python train.py --crop_scale_min=0.8 --translate=0.06 --num_classes=[6, 24, 4] --arch="vit" --hidden_act="relu" --parallel_block=false --inner_norm=false --layers=10 --pooling="class_token" --init="kaiming_normal" --beta2=0.95 --final_lr_fraction=0
Rows from block 6, named by matrix and row number. Rows with one number belong to one neuron. Each number is 128 + 24 x the weight over its row's rms, rounded and kept within 0 to 255. All counts start at 0. Numbers have three digits each. After the name is the row's rms in percent of the matrix's.
# fc1: MLP up (model.blocks.6.mlp.fc1.weight, 1152x192), inputs 0-95
# fc2: MLP down (model.blocks.6.mlp.fc2.weight, 192x1152, transposed), outputs 0-95
fc1.930 114:128122160128128145102147128169102156168128098121153127151128128107158174128151132179080128104128128128128128128140094122128128167128117101177104157128154139128172105128147154128118106148128128128105128128090168128128140128083152128128128151128128087093128156128128128128128128128101128128
fc2.930 115:128128146193094128105090154128128126128128128102077141128128128170128147128164097128128184128169072100128087160128097128104128128098146128071128111128187128107128128128137091128162085149128128128128143087109097128128078128128100066116128095156096120153128128128128153109128101128099138128
fc1.931 115:128128128167064172104128186125148142093128148117099128084128128128088128128148128098066167157141109128176166128128116128128128128138131187146128128128128128167100089102147128128150128128128141128151128128107174128128128132099146186165128128155128166136089128128128150128068152128128168128
fc2.931 126:107128128128110128128123128198150128128086145128128128128128128128182128128113128128128114128128128157117089098128100206128105099118087176076101128128128092128128128128149128128128128104127178081128070128114128128035128128128128128128128128128114116128147170090128099198128154169081128112
fc1.932 108:065128128128169163089086124091111168128128128111128128158153128161128128094128128128151128128128113128128128176128108099046083102126128154128128128128128150128137128128128093128148128128163128108165142096128128069128096107128144128128128128128128128128128163128164128128128128128074128150
fc2.932 113:128172128128079128143128099125128128128110154128128128154090063177174128186143128167139128159148116082148090128128128106128128115128087128111107128078128128146129138128128128104152128162128193128128152110089110128177135128127128101161128128128168095128144081128139128128143125128103159122
fc1.933 062:128147128106072128162099128128071100128128128088128148115128128185101144128153102128110128118128072128150128155128128103173096158091163169128163128128128087128117100088109128128128128187102128128128092081128157098128128128187071161089128128149166128168128128165093128128113128128128128094
fc2.933 041:128128155160128128128072135128164128128128164128088166128114128080128128128128128128128128128047144166101128128161128128177128112128128128128153098145128128128145152128093128128128128128160077128128108175128128085128128128092102091128128089083128114128128193128120128110160143128164085128
fc1.934 082:107128128094128163094128076128128128167082128113154128128149145162099152158101128157128112144128085100128161108128086082128128128128107128128128143128128173128128095128128128128128128128148128128128128128128154141175146213128128128128096194085128164128086151168128128128094100146128159077
fc2.934 064:160091114128128128128099088159128153108128120173128186128154128128128128078128141113128151140080128213094068128114128128148128122128128128128075128128128128113128119100128096128174149128128106128128128051163128100128128128128056128128128128128164128128128128128110128176113128141177120165
fc1.935 090:128128128128091128124096128128085128128072128111067116128128128128128128112105172151142199128128102115128128098113103106173121063148128155128128125128128142094128099128128128128128128128128157128187109128128101102128128128069128106128081128144200128128128128128128199128163128128128128118
fc2.935 084:128128128128128068099128128110128082128143128128128128128128128128106128128097046128146128158162128128128128128128128128128153128128128128128128128128128128110121128128128128128128113079100128128128128190128095128128143133163128103128158128128153128186163128128128128128128128128154128081
fc1.936 110:128076128128128128161128180128117128128128152128128128128128103128128128128128088128128166128128128128128128156090140128166088128112128201128128093110107093110128128116128128086128128128128128128155169142128193128128128173128128098128128128128128123180128100181128128111128110141139128114
fc2.936 130:128128128120177128128128128128128128128128137128078111128128128128128128128128152128135193128128085127128128152153128071128069128128128172128105092156128128128109128092128102128200128162115128128128128159107117068084126128106128125128105130128114128128180128138128209111128128128081076128
fc1.937 111:128128128156128110128128128097128128128128142069128128105160112128098148128128097175106171096128128095084154128171128113115100166104128128128165071091116128128090056128175128040138128128139144128128128128092128128128096152128128128128111128172128128128128128128090111128128128085173128128
fc2.937 111:128094147128128128128124128145163140128128128139099128128128128128165128173128122128128128128152129126128177161128128146081128128119107134128128168190197128128115179128128140089128128128091128128163104128128128131128149133128100128092075113174128128221128181128128170107128146137099075128
fc1.938 074:077128102128097172072104128128140128128088128128128107128142106100161128101128128128150128128128093128160128144128106128128110128149086128149174155128128148144128088128151106128193128128197128145104185089151128154128108128083092149128134128107114128128128152148100167128068086079094128106
fc2.938 045:104128128172157128108102128128160128150072128075128087128128105179140128128128128128128128128094124128128128128120087128128128128079128128128125128146128128156111128128128161144132072164106202128085171128128098128128150166118071128165128128160138128128085128128086136076108128096084128128
fc1.939 083:128128186128112128128081109128113117098107236104128075128128128163128129157159128070128128128075128128138128062128128096128128128128120147128094128128124128128128128128083133100128154128128128128128108128083070148146165124087080150128100128112128128149128128152089128113091109128095163106
fc2.939 064:069128128128172128137128186166128097128128128179128128128128136128136128128128115145082128086128123128138128128128128128128170128128137140074128065127168128128093180128128128128128072128146128128090128195128128189124158128128128194128181127128148095128128113166112128193128128128128167138
fc1.940 081:128128082128149196164128185094128128128069128128128128061128128128128078128128128128128128128100099128132134128128109128128128174128128128100160089128128128128104128157179101128129145128128128128123155128128128161154128126098101141128128156095128128128128128128128148128128128128151093171
fc2.940 068:092128170128128128128163128170162128063128094183128128128215128128128128128169128128128109128128055128172148128128125128111105128128128084195084128170099128074128128130091128152072128128067128128128185128128128128128128128128128047128090128128128133128108128128128128059128194128100128128
fc1.941 120:137127128128109128120128097128090128128128107128160127109187128180095161128159128144128128145128087095128128128109132128128128171128168128155128151072128128160112098128128128128147106145128128128107128128070137128128128128128149128128162079095162176149180121128174128091128128153074164105
fc2.941 125:076157174145102157128128128128128130128128131167161128074123147128171134128128128128153146153111164136128156074116128175128166128097109128163128128139128095136151166128101149128131128087128128167143113128097128175091128152211153128128128128140128128128128149128177123108110128128145152148
fc1.942 111:154072192136128128128128138128100114128128185128128095078131128128098156143171128128116128160128105087103163128150093107128155170095128128128176128157128128095128128147153128128159128157163128185128128128128128101162128152128128128128128188128128093105156102145128172112128128088128128128
fc2.942 143:128128147069128128128128168128128128128160128128079119084128128128113084128164128128128128128128128128116171128128107128099128128085146128157156156128128128128155116076136128128128088156128125128128150128128152128128109128128097128093128090182128074125116128149128159128152149182157094117
fc1.943 121:128128128128154108128128128124128128141128060140128101141100126128132096080128128089128128155128128128142128064128128115094128095073128065171154154128144128102128091110128128212143128128165182128107128151128172128128128147162089128128090128138166128161136128128104165128128121162157128128
fc2.943 138:128128128191128128128114128158128128109077128094159119128106191128172128159128151128149128162128128128104128068128136142128129170086140135083128128111135104152128128089128128128159114128128147099131078169128172128092099125128128087161094128128128128128128128097128119144128128145093128128
fc1.944 116:128128101128106119064128187101143128128128128102118103128107179145128128145166128113128091161128101112128099128128128100111097204128128128128128081128128134113157116099119128130128077128128128128128124157128128128084101128150128128128128128128197103182101128097153159113073090162128170098
fc2.944 130:158139128128128128128128128128128128165147165124155095128128128110128089132107128174093128139117158128128089094128136086166128128128154101080128095128087136175148198128128128136128103122128074078074128128128140128128128083128179128143150160128128128096100127128128128128128128128128094128
fc1.945 102:128128128128128128128152128128110147128162128128128128115128156128128185144087087109162128128128128149128128155128042128084128107128148128128128128128128156149128109164211091147172128128118077128128128128128170128098166176161158171165094128128128128128085159160170128128117154128177128095
fc2.945 103:100101128128101128109128120128092128104090128128128165128140128076118144128182152128086164096067128189128128135128174091180173128128128128128151128128128116128104128128128128128128128156158181154141158128169128145120128128085061103077128128128128147129128128105084150128097128128150117128
fc1.946 124:159144128179128128113090185128128099103128104128128128128128128113172128096105128128150128128128128128155154136155128128128128128118237107128128142171095128112128174167128096128158128128128098128083128158144128095137128099128128128173128128109128168159128107105116128128138148128152128101
fc2.946 118:125128128128128087184178111102157128175128128150128128152128128141097128128158095086128128128128090128128098128128128128128128128153070128108115123097128083168091154128128102062165128093128124128128128203128108128128128108133158172128155191092168128135128175213097128096128128190128114128
fc1.947 106:128116128179117128152097128101128103128107128098179128128078128128052096150167156128114128128098102128174128128128114112084128150128137128086164128128170128128128155154128128128138128128106128128128128128128128185128128103166128170128128128074143128150128104152128128102128056133141152128
fc2.947 089:074128128143082128128106128139166186099116128165128060128128128128128149122128128053128143128128091128128128100064162128128128105128115128128149128102161098088116195128128128128137128128128157128128128072151128138128154128128128065128082095128162128118128128128128177123128101128128096128
fc1.948 117:189128128108128128111128128153122165128128128128128085153118128128128128158102156128128193128128128091128128082128128128078145130089072119128080128112140144128149098116117093158128104129128130151128148128129084128097142128101128128128087149128128128168112179128128128151128096128110128128
fc2.948 113:128128102162128128128128128106158128128128146072148128108170128128128122128095171164128106113128128196192084164132162128170141128128120170060128128128117128120128128141128128147128128107128128128128128105158128105128128128079108128106142157123128198065090128128082113152128128121128164166
fc1.949 103:128087128187128108107105128128146190128128173128128156128128128128152167124141128128103128128128107149154128150128128128169128128157124153128128171128099077128128093128180128128128128128150200146089181156128143128188077092128103128183175128128128163080151100128156165128117128083128128128
fc2.949 104:146106128130121143118128128164128106078140164128115128128090128115160140146128107128104136083128128128084148128128128155128087179156128128092128128128128128128071130158151128076126128128128159051172128128094148135083128168183095128099128128148110104190093128128167128143115128128128128132
fc1.950 077:082128128128128128134117149154088091157143128096176107151145153164091128166128128144128104128128128128180128147155128083158097128069187128106081128128103091111128128112116149128187111101175181128147148128128109152108098128128060097161128128128163128141128149128128151128097128128150128095
fc2.950 045:104128128128128128128128147113166102128079128226128128128128128128110128104128122128128128128128128095128128075128233128128168148128128128128166128128128128163128128128085128104128128080128128152158113128098128128044128128128155128128146108128153128128128128177128128152128147128128200173
fc1.951 105:128128103128128089128157094170128100163128128128146087128128128151124128128128128128128136113089105128128150128128128128204128120131128153128128104128128140128128128096144084128128128128196128128128151158128128128133128128128128128128138128128128079128098128128128128128128128128143128128
fc2.951 122:083128109128060128127093163176117128128086128128138157128113149184128128074128153128128179128083128151129128120058128128171094128113128128119128128094128093128102114134128128154128168159128149154152128074148165184128128137119128128117128128128175128128109094128110105128128128118128128128
fc1.952 068:128128090128110155100167091161128108158098181087109128128160147141103175107144128157128128107128128103165128149155079093108128128128128106149128167115068080128128083128128155110155160128128152128128128128093176151128109128128086128128128175128161145128166162151128128128086099145128101128
fc2.952 051:144121113087116122128128113108151108153128145111084114175095155128102150128146128144128128152128128124157128103128170128161171128098155149108168104128128128122128106081160128128111085128095121149150093137128171128156128149108163074152187112128111166128145128170098128128106128128128162166
fc1.953 073:098151172143153128092167128128103087141100128098128105128102095154107128128128152128139128104128097128128128128128060128128128128128128128102128157101108084128128113128137171119128109198128150128107151101128174152128155192128071128094070092103128136141142158128128128128128162128128107153
fc2.953 053:128128114182159114128128110128137128128154166080128161128128128128142104145128094176128128097128128153171128128128074128162144077128128128128128128118074128128128128128149128092128128116165128128128143071128128158092128128128063128128072091128183143128164113128164137106144145128128152128
fc1.954 120:115142059128089128112128128166123082085169128110151091107128091141128128128108128149128156188175101093153128128149110141128128108128128088092155128085128084107128128128145128128128128128128128090128128120133128128182128128119091172154128099128155164176147128110128097099115166143156128154
fc2.954 136:094077188128137147128190128154093153166134128128128128128128134128134184128128117125100060133095149128127146132128122150123128061128068160186120128128128101144128105128128128128096128092145128106151128171104128094128128144096128128096076128103116128128128181128092128102170127128161128128
fc1.955 100:128128166128115059128155128083120072128104146169128119128128128128108093185128082128198101156175128173128128148110088154128156147128088182128128163128128141101128128128163128098164083133128086128128167162128128128128162179128128128128128135128128128128154168082128128168128112090128128104
fc2.955 094:125098128170128128104074128123128112128128128104128128144128159128128143126128128128128153088128077172128114128128128128160128170128128079073113097191129128128090125128087157132144130135145122128091159128146098128128128080128086128128128107128168155145196128121096128128097128118124117128
fc1.956 111:088128128157128096128128128071119151128128095142128145128128154149093094128128128155162186128062128128162128128128128117078128128128128083128128090128128161179117093128146128128138128155128155128128157161103128128082097128128111128183128171128147128128128156141128106128079128128128150117
fc2.956 119:128157128128128128069128136169187186128117084128133070095128128078102109136097109089128166128059107128158128121128150128128128103128114128161144128128128128059128172128128128124163062153128128128069070128128128135164128128128116128128128128128132171055128128128128138128116138166143128081
fc1.957 110:154128128128072128128176136128076128081128123093128128128128128107157128102128080160128184128111103128132128082128143128120140128122128128128152153128095162128128074128128169128128128147128128128090094128128194128148110106128104128128128143102128146091128087128128159088071104084128148128
fc2.957 117:128128128128173128128128163187128128128128128159188147187148101128088128128128128131128089128128128117128055128128094128128128128091149128178128128128160128100187128128104128128128119181128070128098128068128128097101130128128128142128128128165169128073089128109114128128128128128141128128
fc1.958 118:070128137192128128128128171128128128128128142128093128128128128128128128096120128184128128128128096156149127155128128113128074128088147128083144094128066078147108128128168128108128150128128128128167164128175128128108128128128111161128128128110140128128128128128128090141148128128128128115
fc2.958 123:166128128128128167155137128128128118168128167131128128120128130166206109110174130116098128172128128128102101128130128135075128128128062176128128156141128128128137128088116128093128128128055160128128120128102061064093128128128092128128156128153139128156181182128128128128157144128128142082
fc1.959 112:128091113168181178138128128128092128150128128087147143128144128128128128072131098148128112128128118181075128152092128128103096095128136197128128177128180128128128109168110084128153106128128128128141128128128143128107128106128128128128128128128128136128152128078128074128137128141118090098
fc2.959 123:118128133166069107110128158128150128089128081175100104128115128128076128128128143118128128128097153095128128106172153175150157116128147115128128138093128157139099128123128075140127128128128128128091083134128128128128128164104156123128128103128157171128128134142101128098078080167091128128
fc1.960 105:128102128128061025137156128128128175128082151128165085082128128128105128181112106128106128134117108100128134128128128113128128167128092125135128128128115128128168132128152128128128174128128205128128091128128128162114141128156128128107149155150128128128056128151171128091086103142128128128
fc2.960 096:091177128101149128128128128128093128124128084128128128179128149085096102128106113088102128128119115148167128111083160128095128149146128128134163128113142128128102128128141075128128128128098134128160081070128128143096105128128128128128166105114128127094188128128109128103128128210141092182
fc1.961 077:128146128143101128128152096143059087128114128128128128128179128128106177128128128144128128128105128154152102120128108068128128128067114128128111128140128115128128087066128110141171128179128128104089202114128110128158144114100089113128149139128128128088128112128128128105128128128128128098
fc2.961 065:128128128144129128086128103128173128128143128113113132160121128163134128128151128081128128128179079123128104128134115128137128140103079163060110131098155076128128128128128128080128128156128175128128157128120128128128107128156162114144104166170107081143125163141174128112101087150101091128
fc1.962 093:128098101188098117110153128167111131128118163052128128107128116159093115128105116160093175128128128128132139097078128113138079128128069128158128161128128128128154128089128138075147148128177128150141142088085095150128128150128100095128128151078128128133128128144161172128142129151128128128
fc2.962 074:069128128128094128128185128127128106128128128128089128081128121105128128128104120118128128094120096165128128173111128122128128128185128174137128128141128171077087128128179128078128162128134139111138128136143115125134128181128122128074092128128128105144128167092166152170128128096145165104
fc1.963 080:093055151128109155128128112164101105104146128128128128118128128087145095108167099128128159128157128128154128114145093128128143094113142128106159128152118128152128128128181142159184086172177165090128128128164128153128151174128083145128128178093128173158128162128128128112143138165105102094
fc2.963 050:158154128078181128128128117151093161178128103128128156128178106084128128146106130128156166128095110076163128128128128131075128086118128140103128128107128128128152128128128096128128128128155106172128128128128155128105174128128128152131178158128162128068128105092128094091128172128128128151
fc1.964 096:127128108089128101105080154128105128118083128087128128145142128128128128098128128128107128159128128128155152221128143121128128128128128128156128128074128115128128128128120128170149128128128158061128084114128128128128158128128128128128128128128163128128128056128119128128128081128169072128
fc2.964 094:128128128188128128128128099128117135143128128118119119086128144128093147114128128128128128093128128128128155128188187077128102145128165128128128107128102128141145128128140193128176128164128091100128157128128128128128128140128128128128128128095128128131103128111113128144087128128128161183
fc1.965 127:099111128128113128078128152128154120151128104100128128097128162158128128107128128120104128176178142128128169190144137095122182153082128163104128128128128128128090146078162112128152089167151128128137107106128128128133078188088128089128084094128128128149128100128128154128156110110097128128
fc2.965 156:128128146076144128128128100174128111147143128128104086172094128149142128170128106128150089128092128132108097110121128128149152098128168128143128128171128135183144176119128087088128102162126164128092106127128128128128128109084128128128128170128128098128163165128128128128145128192128061086
fc1.966 102:128128085086128154081091128158107128141128128091148117149074155172128128116109109128128153128118128128128128128128097128181128128082128143128128162128128128234128129128133128046128128181136152128128071133053181105128133128117128128128128156097132128128154128135102164128128124173086128095
fc2.966 108:132128070047128128128128095175142128167128128128095128128065158128128091154128128128106099128128128128128169128098179128128198168089128128128128128128128128156097195101126128128128113128138128128153128128116128168112128122128128128139128128128077157152142092128128128128073128128152128181
fc1.967 122:128128128101103149128128125108077128128128162128128076128111071090128128128186128128070097128091109164128128100128121128128128162128096176204093128084128171128128140128145165128128128144128098128152128128128140157128157113128146148128162108128128144095128100118128128128131128109128133109
fc2.967 133:128128128128128128128104086128076128128128174110171112151128060186163128128128128128166128128128128128128128128132102114128128061128107187163128150128128128128174128120120170121147128103182097099146128136106116128128128153128128172128098128128128128128128128118183128128156128128128128128
fc1.968 099:128175128128067134128128128128094098128128128106086155128128128114102186128159146128128177205166128070161102084091086128112128133128128128156162125128128116092128080128128128128128128128128128128171128128128126128128159128149128117070128097101128128128128073128128128128167128093118128120
fc2.968 092:103128128074114105128134103128128128109165128128128128117130139172067175061128128128128185128186128128128070185083128128084128065128128128128156128101137094075128128128128128086175128070128128170128095061128107128128128128128128103128128083128128128095108101128181128184128086151128137128
fc1.969 110:094128128128108128100128149128128149128128128128071128133128128128063128128128128128128152160128115128160102128084128128140118161073128128218128157073128128123128128128128100128128199182143181167128128085128108128128182128128128128128080199128128128114097128128105159128128103128087128109
fc2.969 109:128128111166083128105150128128128132128061167092170128128128128163151128128128138176128108082128128128128115098128092128120061128128128148128128128128128128128128128168128128128128128131155150128105091121128101128128049144128082128128130128157128128128111128095128103128110128128112189152
fc1.970 074:128101128154141138128128114128128101128128128097143128128117110128128149108128128141128150128109076128175108147079128095128096116115148128142128128076091128088140128128092158128163120128192143093088143115128149128166128128082128181088128155151163128186128128170128145107089095157111105082
fc2.970 046:128128128128110128165162128092128128065139109128163128152128128128148128128128128128108147128160094103174127128099128177190136104128128128128157128167144083144128150090170128128128128102160100156128149152093139128128153158128152104093128122095128157126128086156114155128128103128145128128
fc1.971 085:128116128128128128120111128128061128128068129128128128128189070148097094128128130167128128111090072128159128189112128128128128168128128128179128128148145096156128128091154121128128096162128159128157170187128181128128117171128128128128128130128141165128144169128076140128159140149128128080
fc2.971 069:128127161177128142128201103128128128128176128128094128183128128179128097128128128128128134128153128128128128128128142128128128128128128133116128140128105128193128181128158128128128128128128128128131128128082128086128128128084128128128128128128137113128173128178131128128128088128128128148
fc1.972 105:128101128128128096128110128128096096128095177101128148086128128164089128169200150157128128163128128102128128107156128128111128142112128171112128073128128128128128090128144106128128157089195150170152128128077128140128128176081128128155112128128134128128169147128128111112128128128128167128
fc2.972 120:087128128088128108113127089128128105157128128111161170178137093128128128128128104128172048143152112150106082132108128128128128128128128109196128080155128128126128128117128128128118138089095085128128128099182104068128128128106128100128114080128128128082128116136111128128128128175149128128
fc1.973 123:159134147180065128128112128078128085159128157128099140169103150098138128137197128176116181128128128128128126128102108128128128153128138114128149128128128148128132101085109133150128128153128128128128201171128167128178090154077103128089128128128165141128128101104128168128085128128128149099
fc2.973 130:127128128073128112128128149128078128097157128128128128128122121182128128145128128128128156139128128138137128128128128117043128147128128128101128128100200159129128108128106128222126128128112128160128128128128154173133128128128128128128128175128178128128128128097078128128117128111128149163
fc1.974 091:155128154128087154101128128128124116082128128104128128128111128101054147128128128128128128128128128176175128171151128128128110160128128128112179128128128113078086128128128147128156128150155128106128128128128128093128128128128096070128081128128128106128098128088093128108100165075128128128
fc2.974 075:128128109162128128128186128067097161128193128170128130078128128121128128188128120128121132128128099128091141128168128128128132128106128128128160128143128132137128128128128128128128173188128128128128170170128169070128128128105128175149128177131128140128128128128168128128100128116119128066
fc1.975 102:120066128102128128100128128097128128128128153128128128128128128128128128088128072128128098128128087114094065104128128128128128212068128128128128076128128128142113128115128144078128094158128157174112128154128128117128128172128128130091145153128128096128128135147150095128084128168128128128
fc2.975 113:128188128128169097104128128143103128128112128165128128149170128164108128128106128128136164128128128156128085128128091069128128151082170128100113085104128128128128099128155095120176143128128114119128128060146131128131121128110128174128163128128128038091105128063128128153152128128162128109
fc1.976 107:128114097152056183151163070128128128128128154128203128128128170128111128128128128165151128174128091128128128128128128107128128128087128156112128103128097128128128128128111128128115128128128109128154128102151148128154093128128137168128128128102128164128128077128170099115128065089142152128
fc2.976 108:128159128128105147128123128128128128089093186158132113112123128164142128167128098148160128161128175089054128115158084128128128145102128128128128135091128121128128128095128154107158128128119117085183128156088092180137134128190161046124128086117128115146128058128128158128128105148147128128
fc1.977 104:128128128128107072128167128128128128128128128093128166128128128128159189128105093093176090193128128144128128128098128169128128109104088128155128128064208140169128128128128090128150160119176167128128128128128159128097128128128128128128113180152128067115128128106097103135128168165128107090
fc2.977 095:109128135050109113128128128123128128128102063128128128128128128128128124128202156128158128097128128128128106128118128128128128128128128128128178136128128174128128128098128111128145128153176158244128128062162113140128128096085093128128128128128128128100156127128128128106128128147128138128
fc1.978 112:128128063128128167102172128128103128128128099128128128154128128093128098154128180128128128128128075111180128128128108150128100157128107128094128114128082160143128128128141180106145128128148166181168128128128169166111128128080095128128144128090128128147145119128128076128092128098128128128
fc2.978 121:079111115112128128082074107128128074163147128160139128121128128128159120128130082100128128128128101160141113128128128134120170167092084128128140128128128140128128183128128167128190050118172128169141094108161111128074092128169128128128152128128128091128128094128154096128161128128128128161
fc1.979 112:128128128140090182128137174128092128128099157128128128193149176181087141128133128135128188128138108092128128128128148106128065128073128155133105128142162128128128128117128128173128128128095128128168128128128128128135164139128112105128105128128128172194151128128145128128128164117111128099
fc2.979 119:128128128175151128128128133128144105128133128122128136128185128128090128115074128083128128128109082128128128093128128128095128113179075128128092128128128128054128128128128131128108128128128128183128138204128128124117128128172128115128142149128128146097128128102128128128128172078160128103
fc1.980 119:118128128128128128128128128157128128181143128109089083128139128128126128076140088128128178113128150111159128128128105096144201087128128158128128104128152083109128128128108108128146081160128159128128138113111102128168128096128128128128174158128128128128128168172128128111128128128128128091
fc2.980 120:128173105128128202128128128128162094128128091128128128128176105128128142128085128098141178128076128128128128128128144128129128073113092128089101128128176091128152128128121080172097154169128128146128128128128080093116146128113128158128173174128161162128134128128139084128080163128155079128
fc1.981 109:138111103153076128128128104104128128110146138128159128128128128095128086128128128128128148170128095128167128128128128111128105128128128128177148100128093128128121128128105185128128087128128146043128128128145128119150146157165128128128084148128128167138053097140147138101128101128127179128
fc2.981 122:089149169128081149128128128128077137128063141141149111185091140137110152104152128158123096155080182108128128109155105085128165158097151128157151149122128128128128128128087142128164105161149078128102128111128128183146080128154128100077186128152128128128175128155128175085128101128152155128
fc1.982 090:128128128156084118097128114140140128128151165094124128144128091137102158128160112128158171128128052166128157128151094101128128128065128115146162158128128128156102176128182108105128128158152128159128125095144128159128128177128128128108128145100143128177060128128128153097128084128101128128
fc2.982 068:128090153128128184109105128153128150128128128098168172128128128151128107128149191122096128081128170128128173128161128074128128128184128128144128144128128104093128114128128128128187099154114128128079102100144082122111128083158094102171128128146128090128128128128142170128174147115152128107
fc1.983 086:128128157128124164077128159128128124159128128128161093128115125128149128128158128128128158108128109128145093139179128128171082128127138168163128176128152099128094082143143128082152128099128157155128179098128128128128167183154128128114100113096151165150150173128098156054122128163159180114
fc2.983 074:117128128084127128134170143147112128066128165177128128180128128128128178122036115104100128128128087104148128128094133135128089128128128151155128107169128128065128128128092128128108121128111128112076128128115128128113128162152106093128137153151109150128143128132168128138174128131155079075
fc1.984 111:170128120128128128150141109128128128128128128128160128152128128128110128101147128128099150092154128185146096128128128118128128141109128118071144128086128091064142128128128128128104169094174128070158141068128083128128128101109155131128128128060135128128162128128128156148164128128086128110
fc2.984 099:110170128087128128128128128128128181128128128095206128153128128187128128096106128141128128128128128128174109128126128128138128128128160158128140098128044128096131168178128118128128108098128156126095128072192085100128128128128128130128128125128128128147090128128174128128128128139128128128
fc1.985 107:103167128147120128128128128128128128128128098136128128084080192128128128128144128108128128174128114128128083128110128128128128174101128128167128166128128128162128110085174128130116144136128149128128109098149128160128128128128128128128128148093128157128073062128165098117128097076128163150
fc2.985 122:127141173150128154121127128144128128100067128154128128161128139176131128114128128153111100090063163087128180128129106096141128153128172128128133102181128128109150128138128149128085118128112128128128128119128128128128083143210084115071173128163161105128128176137097128128128123115154148153
fc1.986 070:128101113163047128128128140128128069160128128063128128128154128128106116128128093128128128128128058128182128149159100092167113078095156148128128154128128091138149128149143128128128177128144147144102152119128166151158162128111089148097153137097128149156128174159128166099128150164095128108
fc2.986 050:143182128145128111153113128128132128079126128177151154128140128139128142128153166106128169128128098128128128062129165128128128109153159116144128128150128128128168128159128128128151116128128128107113128095128114128128128142158128128176147085112128128074128128128108103109089080071162128144
fc1.987 112:091128128128128128121128128128082141104150128128161128128153076128128150128128141157128095128128128128128106098128128098128100103128128128128101161087140128128128128118107078096128147163128128080115166128075128146128128128128137128148128177128120155128128164128128075128159107152128128095
fc2.987 122:105127128173085164120128128171157128128128109128128106128106155128128164128128128160157107129125155128128128128128092194128128149097128161128202128128182148140127128114152128072144128154128158170113112128128128128117128152119128078128128078128158128128128119128128114128128108138080128128
fc1.988 112:104128128203148128102128128128128128128128133163180154128128128200164128075128128128128128105080136128128128128128128094128103128128128128103128128128128092128128128061128080163128128128151128102128151095141096128128075144128149128128166128128118126128095128105191135128128128128094105113
fc2.988 110:149128128128128128149128143126128128102173128128128103070128171128142151128103128067091128075128173128128185143128128128119138150128118099071128128128128128128106128144108128128139128147128187128133121128094109167091105128153128140128177128128130128164128128161128128128128128128206128144
fc1.989 108:128128104128145128128128176180105128159128052102077128128147095109092148128189152150128128128141154128153128128128087108140128128114163128128151167128128112128128105151157128128128128128147128128190151128045136128192128128145106151104128128092128128162159106128128128128128128128143128128
fc2.989 108:172128128054164128128140093124129141128181128128128129128110128124128128116142128138106176128150100136132128128058128128128128123089139087155110128057060128148128128187070100128128096150128156066128183128133141082160108111128098140127128153128128152128074105128128161128128128128130085128
fc1.990 108:128148046128128117128115180166091128102128111128128128128128128081074128128157110148160128128093143160128128111169128128142128128128157128106128128106128128128077128102083128184156128128128128150146085114158128161177145128106128179108128128080148128128128099111128101100128128128151146095
fc2.990 101:128128162176128122128105104100128119147128128189100128144071168128142128128142115128163159088128128092128128169128128126128205128128114114116147099157155107128106145094128128079132128128089111128128167172128128128128078144128153141128128112128143128181128202128128110175128084128128128176
fc1.991 115:128128167128128138128128178128100113128065128128128122204152160128128140128150098190128082128128128110116128128158128087087155128128170168128149150174096128091172128128128128142128128157157128088077151169183128128128128128128128128128128142128128188128128154149180098069128112128128128115
fc2.991 140:128128148128128149128158183140158108128180141128188071143128128184128186106128064128155128128128128128128128128139128128096108115161128128128149133128163098103068128146128128128128128128114128128149128128082117172128143128186128128148128083124128128128125128152153156077128124128186141099
fc1.992 115:110137128128128128128128111143128128128128112089128128128128128128119128099174105128128128151128077111144179140140128131128070151128128141128128110128152128145172128101128098080128128128157144172128128114128106128128128128075158167100142128128128117185128117092106128128128128128087128140
fc2.992 122:128116123128128124128131128128151128128128128128163128147071128128156128171166128128130128128128145128049073102128128128128128173102154104128128128128128128179128163128128176128160085099128128128177128128128128118095128110128063103126128050135128083070131160146128128068128098171128128128
fc1.993 102:158128128121084069128128128085128128122128128128166147128128169161098128145079128097128128128135128128167088128128128100128156163128149128108128110128128170075128128128166128147128091128128128167144128145126156164104128128159128128096128110128128161128112126128128153128062128152128128113
fc2.993 103:128172075096128128091097128182128128106078086181128071128095104138128128128119149128128192176128118128143082128123153128109128066128128156128146128113155128102128154086110156143188128128140128133064100128160128126176128128101128128128128128128128128090128117114128128151142128128094149107
fc1.994 121:132128128128128128128167161128109148143128116091128109128085146115107128128128146128189128128128116165201128128146128128128145110114128128128099201128128139128128128128155101135149140143172128085094128128128128128137128157128154128128128171128189128128184162128128099128154128150113111095
fc2.994 142:090193163096128128128170146199128128169144128128128081128128128168100101137128117128128106128103167128162114102085128183128128114096114128187172128128163151141151162128128128095128144164128165153105097052128105128128128145128128095128137099128128162128123128128128128115109149128099135125
fc1.995 117:128158128128128128128166101159128066105128128090128128128128103101128149120178105158175094108121128128128120128128103128136128146174157149110128128151128090139128092128163111128117155128128128100128128128128087128095128128074128128142101128104139128128167128128128128128128142175144151115
fc2.995 122:154090128089128128128128113145128147128128146120128162128095184128128128149124089128128140128141128151111128128085181128142128104128096128091128128107128093146102173136105107100128128079128161179128167087142128154128128128128128113128119123106128100128128089180128170128128126146198143128
fc1.996 107:128111128159128128128128096128114128128128166117164128128128128146128128157128128128128128178128099128128128062109128128128139177092128139128128128113128128128185074068128128128128087128128108176093108162128128128128114128109096128128111128117128173128102128128128180128128123128128128128
fc2.996 126:128128128128128128128128128128172128128164128128145164128128185128128128128128109173098128141160128128128121128128136128128128128128164128150128168128065128128128128114128128117090128113132094094155128077128128090115091128088172128139078095128128141065081058128128143128153128099086128141
fc1.997 079:128168128128128073120172128163092128128128128128115175128128128145160128152128128128048128128128105162189064117110114078128094133098128146128128150128124128128099116164128128128142128191128093170142056072128128149128086128128111128128128166128128189128145081129091179166159147128128128106
fc2.997 060:128128128128074167165128128128128128128128128128128128128098118128094128088143128128128128128128152128128153128128123128128157128136128128143122059128047128128128128110198102162128128158158156128128128128138198128128086128128128128159149181072128164129128128126128196154128116128128128128